Rows from block 6 of a small multi-label image tagger, named by matrix and row number. Rows with one number belong to one channel. Each number is 500 + 50 x the weight over its row's rms, rounded and kept within 0 to 999. All counts start at 0. Numbers have three digits each.
After each channel's rows are labels from the 100 images, of 14976, where the channel reaches its highest value: "colour at peak" is the nearest of a few named colours to the mean colour under the peak. Only what is clearly more common there than usual is listed. The data: pixel-art sprites of 400 made-up characters on tiled backdrops.
# convs0: first 3x3 conv (model.blocks.6.convs.0.weight, 160x160x3x3, standardized in use, each kernel summed), inputs 80-159
# convs1: second 3x3 conv (model.blocks.6.convs.1.weight, 160x160x3x3, standardized in use, transposed, each kernel summed), outputs 80-159

convs0.19:512489527428502532409547580479484501506415522444543500395486438506514490518546501524491431566516476521509477523532517545503508338510459589473529569503538508489452432489516527485510500505450518469419525481563354558532465490597459504505482509
convs1.19:475452609411465464449546478448406420544447457477399421531581460447483544492416593505589458535426518451501537531423491514469571445461586497460506566487441532481489415429516517575497487449474435454463455557496411545504508472582514552504540614
colour at peak: white

convs0.123:476576524461539540463532502508463532514532541636491492487487472511525522564515493412488506543523457516520543547548500495545648493542595519558398534531438520528509474528412551528482500523570578511477491504489505548480570506519653467533462442
convs1.123:494506431536568533580524597516481548510515609496476565372492570464505457512545464538438596492474449484481507518474553518517558515612515529607510505539537503564484518663586453410485537441539523511492546540437515509532466490444539524492503496
colour at peak: blue

convs0.136:546533486459540456387525545510446530519458527487537493446500410573549479543548497496522468479573327529486495513578412414523411431504474567483536534521467530460512500491568527429482368531493488512418478482524436567550469399519471540420506578
convs1.136:445388538519582515474622554521463464571589486525438495528491531481460484529497561568478538443520616504599509480429520502460576481493512583465507598547462493555524500526579465500597515396431537520578453485462428521480532494479572527614513542
colour at peak: black

convs0.32:458540515487487468517513490481498481533521521478488510481447521636500509501455415563419456554567483456494456483575461560526471524501573510438637523465462441518443414539586510447496509469524462419454479600504384535487473438508486614493447499
convs1.32:455510497584593505461534510527554507554603549500506541584467561542462563526417533524543553433542458589475533455480509489460503496597605464471565508514523530495515490487622473540448478521468510458490556464523481570488521525506481548502538465
colour at peak: purple

convs0.140:460462443397490494422472492451468507581415526482469451443421415488485466507525396452413419450511425508466467469469437450462484407474476485531486450487458389459479458502500474445483474471424454505382497445458507475452447405420489495452450471
convs1.140:565460526536479453563561534532464408511505446560510478486507503516490503498471549513587505518430482517518413486456419488451403476463446475466451523427501638503480478462451469454485414575469561496550417491527490480424431478501531460500527494
colour at peak: orange

convs0.12:429559493491561497449529510525430537510518537652497534523474465524513516578511493415485495513541465535494529546551500505528615500555585502564372501506431523481521476557383543487486520525546582495471492491481511565477566509494651476522452447
convs1.12:503502416566556533588503586515490532515533609512476578388488560494486445536567497533462609453478441478462504508485543526506546493613511537614509510535567499585460507647588441404504539449514531533489529538498511520538466487456553522508486472
colour at peak: blue

convs0.116:463546540507550494483551535535483633566524580630538534522506493539516579576503501446528508548508527539533500513528560533546602505604592475580548537496490497558556482584512549480521527561534585542471535553506499582437572496589616535536547534
convs1.116:460524393563559540526537586550522514551547594517455534405517581515517476558585543555504570492507473512459507564548544514515545515597500568544517500541527511563364557627601497519494555448451552595560600581490454509537521494496507560474534473
colour at peak: blue

convs0.64:480573516438493488431537521543463521529428480563515521442475489526550498493450472499539510593484527468534496548554487512576504476547549503511508623500411535529433444559462580467517475520514525525465571514558350579558456466571515503422466526
convs1.64:514473474563580544513603587539570529577523543557425495463562591592426516565561566454510563527565504570491536548503548547570524522559520538510554478551519496557377539511617516519474550530566560604549515579608445533494548506502521564533559527
colour at peak: pink; white

convs0.38:535554414529545542553550515579533526582492529552490538493438531529532586576548510443507536552520531596472489580534508507583498472596511521509496533550546511597516588511506581466559451608585472556493485587513505533515484429491546520478504573
convs1.38:555574475525551544489557586584506522552551599516487512469500554500558503571603516544526531529497501567505511607559505502547522478606470573506513538579541532581461537564586566500509517534528544560568536531506423507522512499504529538480582470
colour at peak: green

convs0.102:425556462522618518541535537525475517529488548497556535466485541537505550549478515500515499545488512621409407554517461546564456439616512486574539512533433500590454511528464566431584566590539527548498521528495518553456421457477533528477548539
convs1.102:507479465552481539492572587575538500539548547449452578482497556557527538554530574520553558490498492496500526554564502493517521466546506562520526534571574551614410571534569505549545466516521524603514524532501441568531538499515509567465500484
colour at peak: green

convs0.86:490559524508560523523587529562509570544495546554557559513492473582572570570555508519558540578573539578529508552571492487565486485579536531543546547534479555595486469559556581503543443578554545517508529550540455568554500460553571554515524568
convs1.86:415492455551562528522566529537530532627544579536478561473520578544476481564518544510534543504560511574490545525537511509491538479579529537530538539565527539577327577580567511534537510506469542570522536562509431590543551506525525531515503514
colour at peak: brown

convs0.106:499494596453480522531494404584489496505405487480479525423477528533480495518357453498433494572485517475504448455520446524509470404484491464505585508513458426494501441438473491559452456490492480413457560585515375489461511432495481538500537496
convs1.106:507463544477477494495536470449527540471502467479531495502429549453483458456484593411467479526557562492456506521387515534497474447509599456431549499547592542619508487447461475546486479554520416420471436509514439403548522534421547403557457449
colour at peak: red

convs0.111:533591572523541544520566577567532603572521542571558561511510524563530560550546511496528531591494547533569530560541543535587547535571526559526536583561509555551519523547582574504538514567550551546510582559545462563537549501563569593499509560
convs1.111:433502427575582539523557565546525543581541577522460541472525572543496519566561523498522551501539494595488538517522532518485534499616518554542520510541505516549329568590590505523519529492508561571579572528519412573507561496489503579498542509
colour at peak: brown

convs0.2:543595600443550487467578530532494530501486515620539549501496499540549539566492504481524504595537549565546485533555481525580574480603604489512533582505488560609525437483459538514537516556587587470441518539543506563471531486480626509552516529
convs1.2:415476409536522547540549560553537521566577561495439536449526573531502514516562474525531534453540507526502511572502551551471548493645497577550528480564556486602381558628600482501539547494479527592540541559551450565525538515518514542514508483
colour at peak: blue

convs0.31:564563618445553486462559547538526565557470531516527552490500574539571528520490483484529488616521568532540515536528492524574454445556538508497556582517529538545507438560548573520542459548594463527442538621574421544536528503507528543503498548
convs1.31:350464428590584544562526564496542534551582574505498456494536581491458505476552561503530578502532474578483537525454540520436518514604518551555533478522484527555362551607618478521460529491453537507630537494509437469473535526493468556517522450
colour at peak: red

convs0.112:502470439505542515448503570399537475508433510531534517471380415527497478536482357544445499476517407540458467421519444459476483469475494525487542463487481401415532478514549453398475472507465512479469490431424508467456416442427519538474416488
convs1.112:488434489426462386446502447541507527555527455427395487477454451502486465530487510502538496551534590425581468466474555559488537498526478511492500636549472535523511522542474467469534523506480389536513467483540394534550552491546461413529499446
colour at peak: pink; white

convs0.96:377511412522531495487520486499495445558492529476497521509464469505474472584462435402432567502575525523453471520564487538509580522551435485486473535483379455552480524496432463394479553514560466393547480492475437496493476431452471455586394535
convs1.96:434511485496448539424535557556413460504516446529501532512469495559536439594515557492544498542468506467467532586533502498463530446571446562446580608523501567560477489444557491417503509596626445459517496465532397466597537507385518556513457519
colour at peak: grey

convs0.15:495508496505501459472531534463571515506496525541541472506493502528489520520476506583568546542544501541518513530490321311522418505522477525461562541590481566540496539532445535481454267534473513531545513497529438522542521516590545518461495525
convs1.15:535520394520543517483530565594497531551567514471530546485527534482478439433590514588509545470532524491548461473597503480513494504618460587619490573543500499562511568617579477506527510443477590570548586517453477595458471491509447539475579374
colour at peak: pink

convs0.98:495588595478544507508554528505437545562504549543531502529495558547538542540486518545502525596470531620556513545537419414582503453582477512407464529550451538535475421517534601501517463573534557464468552629541474567526516514503570542446540559
convs1.98:466478417575529548551538597553582539553533554490470548486486578552417535496576479505538563501549493502490550568519528505447547481564466580542542528565537509535358579551613529500494539442432577540546590518444402562547544498477497597518540535
colour at peak: black

convs0.72:450530473454491438407532540473457533563428516457515483469432466514505483513525467473463464547539451528501516512534477491481472362506430500399477572500502505399490435483517553499508446534452497449440565492576300538551487468583486471507471502
convs1.72:501462585415449513470485528457431521527455462459482472471581454421538548461466617492607460514518569438515472532519477541521541404489534523482439531524483545459522452485464526557548471464526468510424563592527428635465452459584529588531534621
colour at peak: white

convs0.125:550608561448513427546577522563510608584471518550570557495468491558549581538445494487508475561520578555565488546562499491581479487575524505528524578532494555574477498549526569488552510570566586564503526572535404614549505470522565548501510590
convs1.125:452476436549599542495587569555547529590557580525468536484516568561487505557570521526517533472548492540505528543515513513514535494612522566537539501548516507589356575578585477495555534476496558555583552518479445512487558497503540570521510503
colour at peak: pink

convs0.42:495530506470571444485530542516504531581378577474557541473371443512477536551531325553519544535456482470423454452531512480508465506545498419546460492480421493476495561538496500426527489549504550463477549502527514536495416410522499516546408500
convs1.42:461448577485436540521422518508448574531563535448447502465471477528540470468527559367519460517481566403579477560537524518503449495626486531465505485531517551474464528599513541470489490491547372524523522531534384488530611531481488443491425437
colour at peak: pink; white

convs0.54:565579634512538485517563518529455585573498555523534548515500530566571554550444507490514532579573588539569547553585488522586494512581534505501544556495512543565509466511530571534541495572558566508482584553553465597533536526547535526490512574
convs1.54:428454412562566527544577589565526516610557545485449500471538567532437517522548523507581543482517477573489532483486526493438538500568536544561511493522501494543356600561591491489469526440468550536535546524463434481486557501506500564493508534
colour at peak: black

convs0.158:510553513488531366511549476476533496532469502494542527497461461547587522534483456470528506568602532530470465451565496504556446490543478412528556589566524519516530555582538542489507459575556491532442536556542456564542444463529530526539450564
convs1.158:467513501502482558442457571556490546606569573615452465525563499594423556545538539488530443376556506465547509580555503466557559525516581601494503433505514506486454528501592489514429471490543520605511576505539478618450596449531519633533520549
colour at peak: cyan

convs0.129:516566490509549396552564564534456522512504565495558542543478497571566566507483481568515565537608495596500546461574484515568467471576454426519570550539474541556501498542577544505539509594548564511525554543497486588551502483520563570513523583
convs1.129:424471548579458545521593539592508500588550494540399431514506568549492492590522525422465537522558589523542586535548488470523527505538575587496497585488511489608437521547560522547489461505493550522529489498449415494580592506514485544570540553
colour at peak: cyan; green

convs0.131:493505487439504471414521467496472519557385519490487466458344438514510498514507321414411450493537492520493470484511458473514463418504484466487467501488479387501472449499484521505484494505485472466383483482530524525496484394473489493513376529
convs1.131:560540510538478510543457561559493453503535474508548556470547500595500537478503544521577524502455463488490462478521406423537390486498471513518563492494529595534495518480519472532415378537529555537554565567496448548456490465490489575419574455
colour at peak: white

convs0.30:509567527524575493579560550541481526493458554573541598581490553562531549585513493519483564549595483570497464533540560523592500537566520508504538583512440501547498511558512581554607516562541577496464527529557458574557492540450557544514482641
convs1.30:459502446570534545522555581560536560595544549505473559436511570577476540545555534502529532502526530525518523533518530517502540515562496568553523526562523512542343568583579518518536512484533571582542582543494416573507549488507521599517514513
colour at peak: green; cyan

convs0.68:510548519486567543503563541525514596564457554585536549518526492558568562572552528506583515561497467573524526558579513534564496515575510544608523552531506557542519527616545571448522510565538577542513584548556507563526493484525543530491532568
convs1.68:448441437557534536492545563562535532592549576510430510494559558524489503524534567514531540540548527554496560525570527516560538502560506557547547509548493505563364536554599512552452516451558550547550569527575437538522589482553474606491529528
colour at peak: white

convs0.153:497553496488594532560560512553549549515514527567544550514511493555530575523550526442524457574512514583521462552537541532589528502610521511523538519573456542535478557584517591490612519606550497588488526578495517558505510464500567516467506582
convs1.153:530505446577555537495581590604477507575563592503479561513519591552508504634574525561520585493539511522516555538555524514537541481554511576523461518543549523552406504537607522530505529471530597551501521546489438594484540481517515566512462557
colour at peak: green

convs0.55:511609562466558465487587518557553555532453545574574546455432509562544565544497466507506493594559575548536514576564513494595525488572538507505540559525513519542493512545537589515533499569575546544459541597568469591549530480518616547543472567
convs1.55:446525447556564554531570585544502544574550546499464545489533579549534519551559556507521540467557496564494540527514533515533540492605523571534531505560510514560388548565596520545531526483540585588555597545533434564490561490509499612497557542
colour at peak: white

convs0.0:495549493520582555514566549612460527529503559565498571594511482539526554547602506546530496533497544631571465509520456444547436509565551552502483549523456539471533486562439541469587446552549546569518562484525503570481494470511523523499517543
convs1.0:537552421590524543519583586532525513515520582535475562471545578524542500563605529500463547458516491559498520532571536518571553510552533574572536506478558483567447585604592520510544512503484529650508474526565451524564527511539542548503517502
colour at peak: orange

convs0.57:540554541494510550427548519571365528556496484535480563490504469540550541563592462452564503539435559572544496533532424419557473481543559574490447578592514549498519513586418539464603400535539593588511550523540477578524468491463520471494456475
convs1.57:548511427540499500519571572489527518464508582500480560473550583508569492600597543495475462435482475509512544465529556519477545547469533533565548458482588469493449493587575475510553528488438572603479450506543447512601566536491510524480531524
colour at peak: orange

convs0.134:526588591464537532451550558521458542518510541543609498484476500540561545538476507587518486546553547518520499540567583601593622518590534496473556536531552555605501451531547557505521583549556563498470586559522483584559533475502609592497482578
convs1.134:426421426571575515508561575549501543609529555501447559482527571557557538520515480522533496456513502527484540487479524519468552485624535534579522469567512477576346528541590434530559527473462551580509551510454419516477565511463513588490504553
colour at peak: yellow

convs0.155:435532520525499516487500519485508512550462496515479547490430522588478483566503432492437521506492441519364481497569460534527501479571537523491563467507402451479388419501532549532575448494538509477430503595548321553483421459454535557427402531
convs1.155:491453507562537533534553558532587504521524559581523547484504556539539550548490545501552573508513495562476546569438522525464527474552539543503551531548603536548390547538595554551448512542503552520523537531527425560554570512496535551516543528
colour at peak: red

convs0.61:495599466520539528435553500555504493532504540568553553461440457559563556594498459540505554551526441535552504561591461521592535479555511528475529592574464493569499514495436554454530495586573469513542525508548434597537503407495565480461454543
convs1.61:360450408540481557526483602540481546527586543464421522464527518543488488476612524460572477471552524512549491565514530509533579501595433609497523463534491495507444521576547509434515536417536500548547566565536434511451576487551513591563373467
colour at peak: pink; white

convs0.109:506620576518541482500569518548528564560477544556542540524471517566529562567507456482524528590573601565541497565555513535583522490574524552504546606592493529539478514525518567498547499562566536520474531561569444566570541452559560550544458548
convs1.109:406447444560622552518573585551524544595548562526459545475524567544555527497567536507533582530536478541497545546520540514453538513550507556571531518542498515539401553601593513497512536472412603568559565528518450505493562495519504575517514519
colour at peak: white

convs0.159:529583582483544484473573541513585569521547533578568510472538520563539577553509542491569511567558545499543498520539530520580547488605600488552578553523478616597545493532505558507517541566576530549489532550543493589488543485560568519531534521
convs1.159:457543401545525537496537562537551493535574595490425585451475583549522504519549529526492532456531511508502549561605559515491529520604561562558556513526514493614374564582632493568513529470476533581511586526469405567530566535506553593504544484
colour at peak: grey

convs0.126:515538465437596503487558565464517549546380472541558494470367486556550582507482375525478427493562540601540469506495468458527469469533470514470519462542513411478519460494506525435531504508492503463380498523503496524469489443504532579421452516
convs1.126:488471472550537518515589547595473427486604505502423500490501524536489454494566497504543527444548545423574465515482560497484522481521490585535483597512465554550458518607510494495540534443437526528584425514500428498475526526581510453571495467
colour at peak: pink; white

convs0.23:457551493494472522491536508554504497522509551451552571428465515518536505508526510477569564593504535563516473461546483539567480412554474439523489619507527556552490434526408572521575515526509522499494505581570357593521418513594502494531462505
convs1.23:557464525460497541426530568531536503567497532522431457517572591545434518504515580523489484579537512444472553571570521531465550523495600530504564474582505485570402475488631491570462510431474542548534509519524378597575588527515492544471539549
colour at peak: white

convs0.108:442519467455526451386482530497500466597348583526479486487470426574489498548481411539417441520463473495417454455485489469496529431518569441533572463450397429453431441494588511477501530514513477493379517487497539505462467378499534559480498504
convs1.108:511467498538412530562499543564464505557564454357519539485451555504513527437527549452555554442571493475465511597518465455464478454513445573469527538563549576577490594510544542571488430452597562603461518516456459545531512513603484483475417526
colour at peak: purple

convs0.124:489548519480517488433522507535453531515528541677493539538486473509503519567520486438492453521526474526499548527535488512542606512557590506530397498547439496509451440550417544445486504542573610486463538510483488559499570483485714499522429445
convs1.124:516502444541570519573514607537461515481525589500509569391482535477499440512555538537463586467431412481451507502459550530519551478605500523587504522529590509580487476636566414413524550433517513505473533529463531513539460495449528526491530480
colour at peak: blue

convs0.118:496512607523530466502538564564501519537484527499541562500522457556466474559443483625506536587515581529530445423539335431518453454515530524441602564469480534473461437463554508469527359505554519427467555542512480507485468442496479616494511518
convs1.118:526445478562485451476549491535589570465580538525381532524549542464489432425528498445500545492481515555454518476482500498473442544531582503565488512456524469565425555571505482515562473532465543593541407516496425494554524576486406367523449413
colour at peak: red

convs0.63:498556497522554493519536485438446529580449626527526468455355515561533537528527360439460555541489434581369505585516474493568481466568474524517555491543428481529484450493515554475526522570545559506485455560523535518500489408503547517515351562
convs1.63:445454503508490585479458625501472572587505521455497459484621474538447479484630530467574537499500498450537496561570465426491470507633450556527538488525527542493509575628578453481543430492499477554541630483439422489498558524478448565403540437
colour at peak: green

convs0.37:514513533562512477539529491523571524516460526518526485511476507511516564530487477400523586602496525555454561527529533530557520520501539459515531571540527508525444565498478531511517521695605518592489512495539456525547461469558520491562477542
convs1.37:487536458539467549492513569576543508543554506522496564442480570611500566495530526496518499509568551509488538567593515526499550507529469581480535496576554514544391601517559551481490495562507537609524535593508406569568515464532513606525458496
colour at peak: grey

convs0.103:523567534527528548524576591586516579551511544555508528508475505556556563544560484490511515585521490555552542626602552515576551513563524564553550630545488519612475537546597568492530518547562535560501579525544438565604532497582545599471496575
convs1.103:378456429556581537505530602549543544620594540498474527444535580557476487522558589546543544510546529573497540518522499507477536481544521537494532509563527532528396557572600465527540517474526558526575548513460418526533520480525545575514494525
colour at peak: brown

convs0.107:462526475505550414530535560595490512528460515449530562490456502535548530502460465511515551515600493514497521385544500468529439411540453385521526533495462507529489524542564517521565455535499579534423547502541456557564434524523507538564468633
convs1.107:429410546519487485454514478553524567628554498503368437586533450587462542533465509388548462513576523559481562452522493466499462505518565495523453533503458458492486516494521465585503447481510508546502494523526461537499583488584435495551473570
colour at peak: cyan

convs0.146:492572551505555493523551549518542574579537542563524562482519501569517567532533547506569512576527537611515468531500523575563548488605539517517543553516481555560455529549525539460565532571555515545515536532534474570460513441569544528549524531
convs1.146:483462451589522539501547554536579545549513552520434557472488558518469485497543481525503559497547522537484530542527560510463549513661546556549549515536505487556390549563631475570536541489453586569538556495434392544544581532511485559526557486
colour at peak: brown

convs0.17:512554507541550551505554532604549548515508574561553606472504497555520583530532522548541562545499513569488479562546550533564508495567510544574562545524484537531534535557533569505597539626529516554495547536524502548531453490567558549545533548
convs1.17:468556462563476545480544542575485494556593532542451522515517568530519504565503524486488554489572511475478589606552505453519535531521538581498533542510486497597412561519585566564496472567581592565562556550490349526584591550555534562511461492
colour at peak: green

convs0.113:543586576498513439539574531544535553515475508541561567425443503591553543529510468496542567602525577586492503555582519529595492475596554498500575560539463491600504500513497556496554504595553547528508531519553424540526519498545539497501518549
convs1.113:399487414577563558516561562554523551542561597513444504487487553477436491500540525497516516502529494634498561561524552515469541480582491581552470506540555507544363569532598473519527527494540540552536580526463413506519567515474502551448496522
colour at peak: green

convs0.100:490541564525536521523555507578543507588503567532438537502478522564532548535487507423541557585513498550565504586562520523510482450598459552491598596543430538550499534524501590437564524548534394503496512557620433512592462462456520526431469592
convs1.100:430521415540585564450546573532491525582529582480496521514579528583493506563588548591535559463493455564496538561532528463535536489544476581523546507534569534549463570528611425515478528492441558518623590458468447524498537543472502573544468504
colour at peak: green

convs0.117:520587513518562532491589588552510564584462532557570579465455519576567555563544485542537537570511532534525512559549503510573548520576539576511558590549538535561471526584544578487586486561546535562487591556558488560548524511562548597484491567
convs1.117:473494452558639546512573574549549534567556571515481504479535564574467518525542547533539575522570506586493544501539528532539545495542532539552547523536509520555369550559602511543506536463549572562520565535542435577509579495544540578499514512
colour at peak: orange; yellow

convs0.29:521573551538552566541571577551548565577512519569557512532534525573520552574555518505531554579548540562556545526557533519565515554568554553542511592559497547536453545548585570517562500589558552569531596529553488562558538505560556581530511573
convs1.29:468493450551534542497542572566554529624552554485460580455512608528469523579536546510531540532570512525489541554554513513463543466559521568528559520565542525618346571559584497549521511482499567556520521574517403578529570504557520576507527526
colour at peak: brown

convs0.148:445572444501506554518537651550506541529525515550519551535512460540567557538558472493516548554500505563528504530524584506544516525558519584610438555424417479543498551560628539455557532544569539525495589536512479560519512460569548672491494544
convs1.148:405500469567579519510567557542564506599546562504472529481543571552499508529570565497542541525545516534481519515529517512511511488600519536587566506574531565550340583577611532523505500533483534558568516544494439539507544504525518569505503484
colour at peak: brown

convs0.133:501535471444585418412542542531510510536302535530493511467418411548540524507532415536451509533554500564528471512520475496544484446552495510468553595553500437519485496488474547434526495571505477524479554511512475550507518421477520520427431544
convs1.133:462493453595562550551568571582483511541588548505448539529513584548470483520627555500496534397563510511542505521529535490481535519541479589507508478548563511570443587543586505443558538383564573573562497561521461545491514488543529547558452513
colour at peak: pink

convs0.50:514582563511591518511592562542518553504427590563536576531501514566570542541534459501517529603551564544539538510568505516580491513561513533519529598526487534530440501558523574531576483584515562507478560559585488579549578515552536572514469557
convs1.50:420527426551519540521521528540484552570598521457478528455477574534487514518540538496523538469548478560492527545524519511554542488557482541504514492553513519555311619573587495485469532468613593530557536604511441568493557485535516569493515496
colour at peak: white

convs0.41:495592530513589510505586554516501574547487590569559552498472545576542588573526485480499523569571533555509542509566524498583536517592561509482536554531461528573506499560542573543561494583567558541493578573554466605540555482547583571511471567
convs1.41:426492413557547543521538572545563538596528558488453514475512553553527527517568532516551562517556506560499542526519548526502536511603509564566522500560553514536342577615596528502504540488491563568548577518516421545508561494518493576492556518
colour at peak: blue

convs0.58:474539536507524520436543526580350535545547510504512577519511478539526548517555492518541490519493541586532473525497389399543417506558522535482446543536495552475511504543435547461622403543539606601546571509523490573468478491456514509523465531
convs1.58:480562443561513500512551540482535519462509572514430548507547580542557492607587513452472464449492482510494565461558542504479516526455548523527546421459553448503464484578560527526555500494478566615437427537555421529590555544528479505489481518
colour at peak: orange

convs0.73:481572477531515430536542496507510569554558531514510468534530569614514535530530509521505531533555515493527485526552493522556467537548565508516663564458422531573499419559599527471535496548613482471508541610481481566456512464529513587478501548
convs1.73:485536479528505515389470472577559508592585562474449554465457550568545518585496528530514494426542482436506565497577519473565538486545557512457585489551525482540470533519594550577472493462495525519474571523482427579567553576542524543484508393
colour at peak: purple

convs0.121:445553491451543309473542408443446541581475515509475508494460447530501524516522464458490461526459548557524505536543474392541455457534504469521484536548450509542410486547488542480539438527500468498495515482514479556497440457458507457322474500
convs1.121:486469493449453499477491495559565598442497534556540536470520515545470518484479499494452391431576602451569418486498423475426545474500536504460610411501556486496396500521466471456552445505468488515428532497467433537466492481541552530623500485
colour at peak: black

convs0.76:447507472444555501396498523502461465556347592475503488468400489512510482520494381457475472490429469610488490481509486512494453431526491484538505487510404438471380399514536503443545575524472479487371526523488545487504458442442474556413470483
convs1.76:528517517516402510538508535567484459511556440446531591440565522534540533496495605484570522509581525433476491546547453434534488485506489549470532565540599599554486567521513487550475357480531568578513526547502456560526515516573558537503528478
colour at peak: yellow

convs0.156:417500461388505470382490508441459454482355485511490526468474456510486460484507431502411416473471500455472460483508510478499525477467511476528526467472388435434419444515526505457467528467474439478400537458512505499508448434419519524450466487
convs1.156:411508412496512543515418579512459563548506534391507512534470451481494556433546524429520498603530449506380486553580505455474443494534445514481412485557484518490456597498533596470562478481548479546428568509564500573477452501565462560449504531
colour at peak: white

convs0.24:529622585501539498515572521518555553525516552574568562497518537569545541561516535485569530580554561531542454554563505535611529501587541516538560567528512572568531495543505565506541517562594546544474542583559501595486502483513586553560510552
convs1.24:420443403584498552522549561556551527587562552544441542505556580504517500549568566499503568448537495538495552553538555509512536520595531586554517478519537490589374610605598494520525529487538562569606549523534425509518572536468514567527530536
colour at peak: pink

convs0.53:547578564528549545536573542557554549545504546532521559494520508577547560525566537528536542571556554575538502572567522535581497493590519552511569562535491544582504519555522592507546486599559507533532537528568491517557528517534562542526558579
convs1.53:386526423589561532545550541549513560591566536502480542484523555517467511549546544522508568510539503586478549559557529501529526517598517562531504520518528515571387626585564492528524526498528581560566558529504423540532559511554507544521492511
colour at peak: green

convs0.16:552485499528485403492509543487418481535436549409533534454474501510543518536503496554492523474625478533532496409513396439490379381503450435438507506497534503458491419464545487461546425492484547452378507547546462539509420487499446531526494575
convs1.16:487426601538463542453501498548454483532597441559325472575568497521477521555523525378529450454516568418569541474533474430485488509465591551482396514473471515460510494527451469584531420485474599604493492510509395530491608551556473453534457519
colour at peak: cyan

convs0.115:508585512477575500521573517540516562541502527572547517491475530619536577556494520448523476572520541551511517600547513518585549492595540520476555553558461557590524525550531569515550463594545530529492500563554495574551489445490581527468545575
convs1.115:492480433565500523498533564574548514533565578473450491468514486523491482506562517536513573490553539578512532552551537509439552503597445574561530550506503498558371554584616504543448524497456575548609563462456384510530560495481468551536524439
colour at peak: green